A small spectrogram enhancement model, trained from scratch.
Data: 39062 training examples, 33.8 epochs.
Rows from block 6, named by matrix and row number. Rows with one number belong to one channel. Each number is 50 + 15 x the weight over its row's rms, rounded and kept within 0 to 99. All counts start at 0. After the name is the row's rms in percent of the matrix's.
# convs0: first 3x3 conv (model.mid.0.convs.0.weight, 256x256x3x3), inputs 240-255, a 3x3 kernel for each
# convs1: second 3x3 conv (model.mid.0.convs.1.weight, 256x256x3x3, transposed), outputs 240-255, a 3x3 kernel for each
convs0.70 098:67 66 39 75 61 54 28 41 61 60 41 54 29 61 40 61 37 36 21 58 37 47 34 46 26 46 50 74 59 46 51 20 32 37 73 99 42 53 59 43 39 18 64 56 60 66 34 53 66 70 19 70 66 67 40 47 49 63 59 63 34 32 32 57 60 36 42 46 74 75 46 75 37 60 43 58 42 41 46 46 42 42 65 61 50 79 88 34 53 67 40 40 74 33 49 59 40 32 55 63 39 41 42 48 70 49 40 37 75 57 51 53 55 68 65 41 43 25 29 43 38 51 51 73 48 38 58 48 11 53 56 72 57 66 49 57 55 48 70 55 46 32 42 77
convs1.70 095:72 42 54 43 41 45 42 43 41 44 31 81 42 39 54 54 34 44 43 42 44 57 50 74 48 32 63 37 55 25 23 55 73 45 66 35 54 64 37 85 57 56 35 28 48 62 37 63 73 32 58 47 50 63 60 59 40 42 49 46 62 66 51 75 50 74 70 57 69 47 54 56 44 28 58 12 24 37 23 51 51 44 60 41 47 52 23 36 26 48 75 34 43 51 32 42 49 39 39 45 57 59 62 69 91 46 68 58 48 53 43 64 40 51 57 74 68 59 50 66 58 56 21 42 57 74 57 24 65 33 63 20 55 65 55 47 30 27 52 40 56 51 66 49
convs0.71 120:50 60 41 44 64 34 35 51 83 57 43 38 61 45 27 37 64 51 51 44 60 33 39 56 73 58 24 67 31 62 45 64 95 29 40 60 53 47 33 74 36 54 77 49 62 60 58 47 53 50 22 42 39 65 51 46 42 33 40 48 48 61 60 28 67 59 48 31 65 46 50 30 70 43 16 18 56 45 50 53 54 34 41 41 57 33 49 68 67 55 27 43 70 45 46 28 65 38 69 45 49 85 42 42 65 50 40 63 42 57 60 71 58 37 37 32 39 69 39 52 65 48 37 53 41 62 47 51 53 34 68 39 31 29 78 71 49 54 41 39 68 62 43 50
convs1.71 120:66 39 53 19 45 60 26 29 57 66 30 40 49 33 33 42 38 68 57 54 40 37 77 59 35 44 48 62 70 70 36 82 53 35 50 58 64 47 55 48 49 37 53 44 57 36 46 50 80 32 41 27 63 59 66 38 62 50 38 39 47 54 56 39 45 54 55 60 65 42 45 43 43 32 47 55 60 75 44 41 39 43 57 54 55 81 40 53 45 54 37 48 40 67 50 62 33 85 65 44 38 33 42 66 68 72 70 49 61 57 44 46 37 28 54 75 42 58 59 41 64 66 11 63 46 49 64 51 71 34 28 69 48 32 62 21 64 56 35 55 69 40 73 49
convs0.72 101:51 61 56 64 43 55 75 35 54 34 49 70 23 34 41 56 29 48 65 44 62 72 63 78 49 54 68 37 62 70 72 53 56 72 74 54 68 46 52 56 72 72 40 36 59 88 48 35 46 31 68 64 34 30 41 52 72 47 40 22 60 58 55 61 52 74 66 48 43 48 67 57 34 24 56 41 43 82 79 75 52 42 48 53 23 35 76 62 72 66 69 42 67 37 34 55 70 52 43 69 38 32 50 60 42 46 41 38 54 55 31 57 37 44 72 43 62 43 49 30 48 65 43 78 49 44 29 65 50 61 54 64 19 44 60 43 42 64 27 60 50 51 59 72
convs1.72 098:20 34 28 57 63 61 38 45 52 46 48 71 41 68 62 44 43 50 70 70 53 40 45 44 67 69 48 67 50 40 77 61 57 29 51 67 58 43 55 22 60 48 78 47 48 51 40 69 40 63 36 25 56 51 46 47 53 55 30 50 38 52 37 72 33 25 29 65 32 35 38 47 44 55 59 49 57 42 71 79 39 43 68 61 46 37 35 32 36 63 65 44 53 74 54 60 34 58 47 43 43 55 52 39 35 54 26 42 51 63 42 69 51 40 69 47 50 39 64 50 51 44 21 54 35 29 20 80 78 50 50 53 79 55 41 34 36 52 38 48 40 40 55 68
convs0.73 112:58 63 28 48 81 49 49 41 67 39 29 54 31 58 39 57 34 51 31 76 42 31 25 46 34 60 62 43 50 35 43 32 43 53 57 50 58 45 47 47 40 74 71 51 57 36 70 43 61 44 39 66 68 55 73 42 42 41 68 38 40 40 55 70 74 46 46 73 72 47 59 43 69 57 65 55 29 31 42 48 28 59 68 55 55 45 49 61 60 54 47 48 49 57 76 33 29 30 37 47 43 70 55 62 47 58 26 90 51 48 94 52 49 65 23 52 58 51 29 45 50 36 60 40 37 57 91 18 52 52 30 14 31 42 44 53 67 25 39 33 38 54 36 57
convs1.73 108:25 40 53 49 18 57 59 33 23 61 47 60 59 73 65 33 26 75 38 66 34 37 54 54 45 42 66 44 55 56 30 83 40 37 57 18 44 49 31 41 41 16 43 48 53 48 52 64 48 76 71 57 49 41 53 56 45 39 42 39 28 56 63 25 53 49 57 35 78 55 58 58 52 46 33 46 49 45 37 35 30 50 60 32 54 47 59 48 49 33 40 67 48 47 53 57 71 40 47 57 49 38 53 37 41 31 67 31 27 44 62 39 56 33 27 60 39 61 66 33 44 43 67 44 75 52 32 58 35 55 45 68 26 54 51 54 57 67 34 56 25 65 13 42
convs0.74 080:22 20 51 34 49 58 49 50 57 47 47 64 63 72 81 69 54 49 70 76 46 50 62 50 55 50 55 59 72 72 45 48 62 66 52 35 74 49 75 52 44 48 53 51 65 82 45 37 31 46 63 44 30 30 71 55 68 66 48 48 38 51 47 41 33 15 53 48 60 63 59 56 27 39 26 42 44 77 74 53 43 48 44 64 51 91 56 45 22 40 47 59 32 67 66 50 43 39 41 75 54 31 58 36 58 61 20 39 43 53 42 60 59 61 47 51 43 40 53 55 40 42 84 48 70 41 41 45 51 50 32 44 73 67 37 40 31 42 12 38 79 38 55 70
convs1.74 082:36 39 52 48 41 52 43 59 50 54 40 74 58 35 69 48 37 36 63 43 62 48 37 63 52 33 36 59 66 59 54 68 55 62 55 18 57 35 49 59 63 71 52 54 63 25 29 12 24 23 49 50 75 74 37 58 55 56 43 66 50 45 34 38 31 33 40 59 44 44 60 45 61 59 64 57 35 49 64 45 69 52 50 47 65 47 51 58 46 46 41 59 76 49 44 43 43 33 44 47 53 49 25 37 35 42 42 64 38 32 43 57 55 62 56 42 36 59 52 52 50 54 40 66 67 61 43 19 44 71 46 34 53 44 42 27 25 38 61 60 43 36 33 20
convs0.75 089:57 46 49 54 53 61 56 37 27 49 50 49 46 62 59 51 35 61 44 52 44 50 76 42 39 32 31 56 49 37 74 49 72 68 56 52 50 51 63 60 62 50 28 51 46 13 46 48 81 78 51 30 27 34 19 36 52 46 25 29 37 69 51 32 65 41 54 43 76 80 69 62 55 68 86 44 67 63 56 51 68 51 50 27 47 45 50 69 76 60 34 33 51 41 48 69 66 30 40 65 36 55 44 46 47 43 45 44 30 44 34 28 47 50 48 50 45 71 39 26 53 49 30 52 57 30 78 56 27 30 51 58 29 35 39 79 60 35 55 36 49 45 29 33
convs1.75 094:50 56 57 56 49 58 61 61 73 57 61 47 50 50 61 31 47 43 52 86 64 78 48 42 52 50 64 47 44 44 53 36 36 49 43 50 62 68 35 71 56 74 50 49 38 58 53 57 44 30 43 59 53 49 66 20 24 28 67 60 49 55 60 68 49 43 37 52 45 36 82 38 44 34 48 48 48 46 54 61 76 82 48 31 31 60 48 64 75 53 65 60 47 49 39 21 32 70 53 52 35 36 41 33 26 52 41 28 29 26 29 65 41 66 62 63 64 26 62 53 60 44 70 40 61 32 40 16 47 29 11 51 58 46 29 46 56 49 30 59 54 24 55 32
convs0.76 117:53 63 41 45 62 21 60 55 57 53 54 42 40 63 43 40 58 46 69 68 32 45 62 67 52 40 32 49 58 39 38 46 61 27 38 46 62 13 53 49 79 61 54 60 59 33 70 46 54 71 29 44 75 49 43 67 54 63 64 49 43 60 63 42 73 41 40 00 69 44 57 35 46 47 33 41 39 39 39 44 58 40 51 42 59 30 52 51 31 43 52 71 69 54 27 41 52 32 34 45 34 44 79 57 23 45 86 38 53 41 35 41 61 52 40 74 21 23 55 47 65 81 51 57 85 60 63 48 46 49 53 62 77 58 29 54 56 62 63 61 46 60 34 45
convs1.76 126:53 48 39 69 33 56 58 23 23 36 40 50 45 66 41 60 57 44 62 55 54 55 48 60 46 30 38 52 43 39 53 48 26 53 68 18 47 55 60 50 38 40 59 60 47 53 45 57 46 39 51 38 30 83 62 52 56 52 60 47 44 42 56 60 46 42 44 66 61 34 34 51 43 72 49 42 42 47 46 57 61 74 52 39 51 35 40 16 53 70 52 63 43 39 49 49 31 38 30 56 64 43 73 41 43 45 68 68 45 54 51 56 46 47 65 68 53 44 53 60 53 81 38 67 44 66 66 72 40 30 62 64 72 74 34 63 26 70 55 44 61 64 19 43
convs0.77 085:64 47 44 71 50 56 75 63 63 23 21 46 71 80 76 54 47 48 11 22 14 76 48 35 39 37 45 66 43 38 26 49 41 54 48 41 65 60 44 51 70 72 44 49 41 63 68 71 61 75 60 38 46 43 50 37 87 34 42 29 40 40 44 35 43 31 68 64 60 38 37 35 39 40 45 82 52 67 70 49 58 59 40 52 76 75 68 38 59 76 65 68 63 50 47 51 44 72 66 49 58 71 58 24 18 61 51 50 60 43 40 33 60 68 16 30 29 54 44 21 34 36 44 83 59 68 43 49 67 52 64 58 75 80 65 46 48 49 53 44 31 48 21 39
convs1.77 078:38 46 40 55 35 43 43 61 46 66 41 52 48 41 64 26 49 29 99 77 80 02 50 42 39 46 46 43 34 48 30 36 49 49 66 45 71 43 31 42 49 57 61 57 46 53 60 51 16 34 39 56 34 62 49 44 67 36 30 20 55 57 80 52 62 62 39 69 65 46 40 52 71 68 56 67 47 51 40 52 62 41 67 61 34 38 45 53 39 43 55 33 37 50 83 62 52 31 27 15 27 07 56 56 48 34 51 43 73 53 58 59 63 74 47 45 52 74 60 27 34 43 63 58 39 44 50 36 83 47 33 74 29 69 81 33 55 34 64 52 45 50 53 43
convs0.78 115:56 27 55 45 29 50 59 30 30 38 75 26 40 53 57 50 76 44 31 66 39 46 45 59 63 44 61 24 49 71 57 43 66 59 51 44 41 61 62 47 58 58 37 46 54 45 57 61 59 42 31 53 63 60 28 40 20 45 33 42 59 43 52 42 51 51 43 56 69 43 67 51 93 36 35 76 45 50 55 26 43 25 63 39 68 38 39 47 51 56 61 60 55 66 30 45 50 38 78 44 59 42 36 32 71 49 63 43 53 20 54 65 61 57 53 38 44 61 36 35 58 41 62 64 41 62 63 24 55 59 66 45 43 22 66 78 26 39 42 65 35 54 30 60
convs1.78 111:06 65 42 32 62 50 50 40 35 46 62 54 54 58 40 63 31 47 45 44 48 44 42 75 66 18 60 25 52 69 60 24 53 33 50 42 42 57 39 66 39 30 51 72 47 54 06 58 57 69 22 51 68 54 50 52 47 22 56 50 62 59 45 56 30 67 68 15 64 44 51 57 35 73 28 56 45 70 62 53 40 69 66 44 38 76 40 53 52 72 65 55 61 39 31 63 53 50 48 56 40 58 43 70 90 77 50 57 36 74 55 33 52 33 43 67 55 61 28 63 66 60 48 37 50 43 33 44 70 90 43 59 53 72 57 44 42 54 30 40 57 32 55 30
convs0.79 088:39 63 47 51 44 77 61 64 67 48 41 32 43 61 46 53 66 59 33 39 54 64 42 37 40 54 45 63 69 47 20 55 62 86 70 41 72 49 47 53 58 66 38 55 43 63 33 64 38 52 42 52 28 48 45 41 76 41 43 36 60 67 26 47 66 62 50 46 58 48 54 61 25 49 30 61 77 54 45 29 38 60 67 32 46 50 64 62 54 46 60 55 28 64 39 36 72 64 48 28 71 63 49 34 36 49 63 64 57 55 38 52 71 36 39 41 45 47 31 55 62 67 37 64 45 78 79 39 73 45 48 52 69 45 63 49 58 52 41 52 34 25 38 40
convs1.79 082:52 35 65 46 24 23 54 46 67 58 58 73 54 23 38 53 18 23 45 29 22 58 75 57 51 44 42 59 63 60 38 56 68 81 58 48 34 33 35 53 64 55 56 56 33 52 56 49 29 28 51 72 88 47 46 34 45 68 46 67 35 54 47 32 45 29 34 60 41 50 35 52 62 60 57 43 34 22 41 39 58 34 40 40 48 55 50 38 44 47 42 69 37 53 58 56 64 49 42 57 49 86 43 49 34 67 67 73 61 49 26 55 45 63 65 45 43 40 71 77 70 95 79 56 66 67 42 63 36 68 33 08 76 61 44 25 31 35 57 54 42 20 43 44
convs0.80 096:56 69 63 49 59 45 55 64 38 25 39 34 53 35 34 50 57 54 29 30 66 61 40 62 40 44 26 56 61 17 51 21 42 69 42 54 43 36 66 63 50 35 44 56 64 30 35 59 52 62 57 59 65 35 27 50 56 33 34 50 59 55 58 61 40 73 67 27 29 68 41 37 13 33 58 61 22 39 49 36 36 56 60 41 23 37 69 48 50 20 33 46 56 44 39 47 62 25 26 28 65 52 48 64 57 74 59 47 62 66 65 58 41 61 47 25 80 58 42 55 56 27 81 39 78 59 61 77 39 44 17 74 36 43 34 27 45 37 72 63 71 45 41 45
convs1.80 098:59 47 48 51 49 58 57 54 65 74 33 56 51 79 46 58 41 72 80 58 27 34 58 51 35 63 59 44 60 48 25 51 64 50 46 41 79 53 42 45 63 35 20 25 54 39 55 43 68 60 45 36 48 58 34 25 48 56 42 41 69 69 50 72 82 50 36 80 31 54 42 67 61 36 56 15 56 74 71 62 62 68 47 63 36 41 47 41 48 56 55 44 40 52 62 71 36 44 46 52 41 55 60 61 46 64 45 40 46 71 42 46 57 43 56 56 50 52 15 48 57 97 28 61 61 41 36 26 74 44 70 32 76 31 81 51 54 56 42 44 38 37 69 53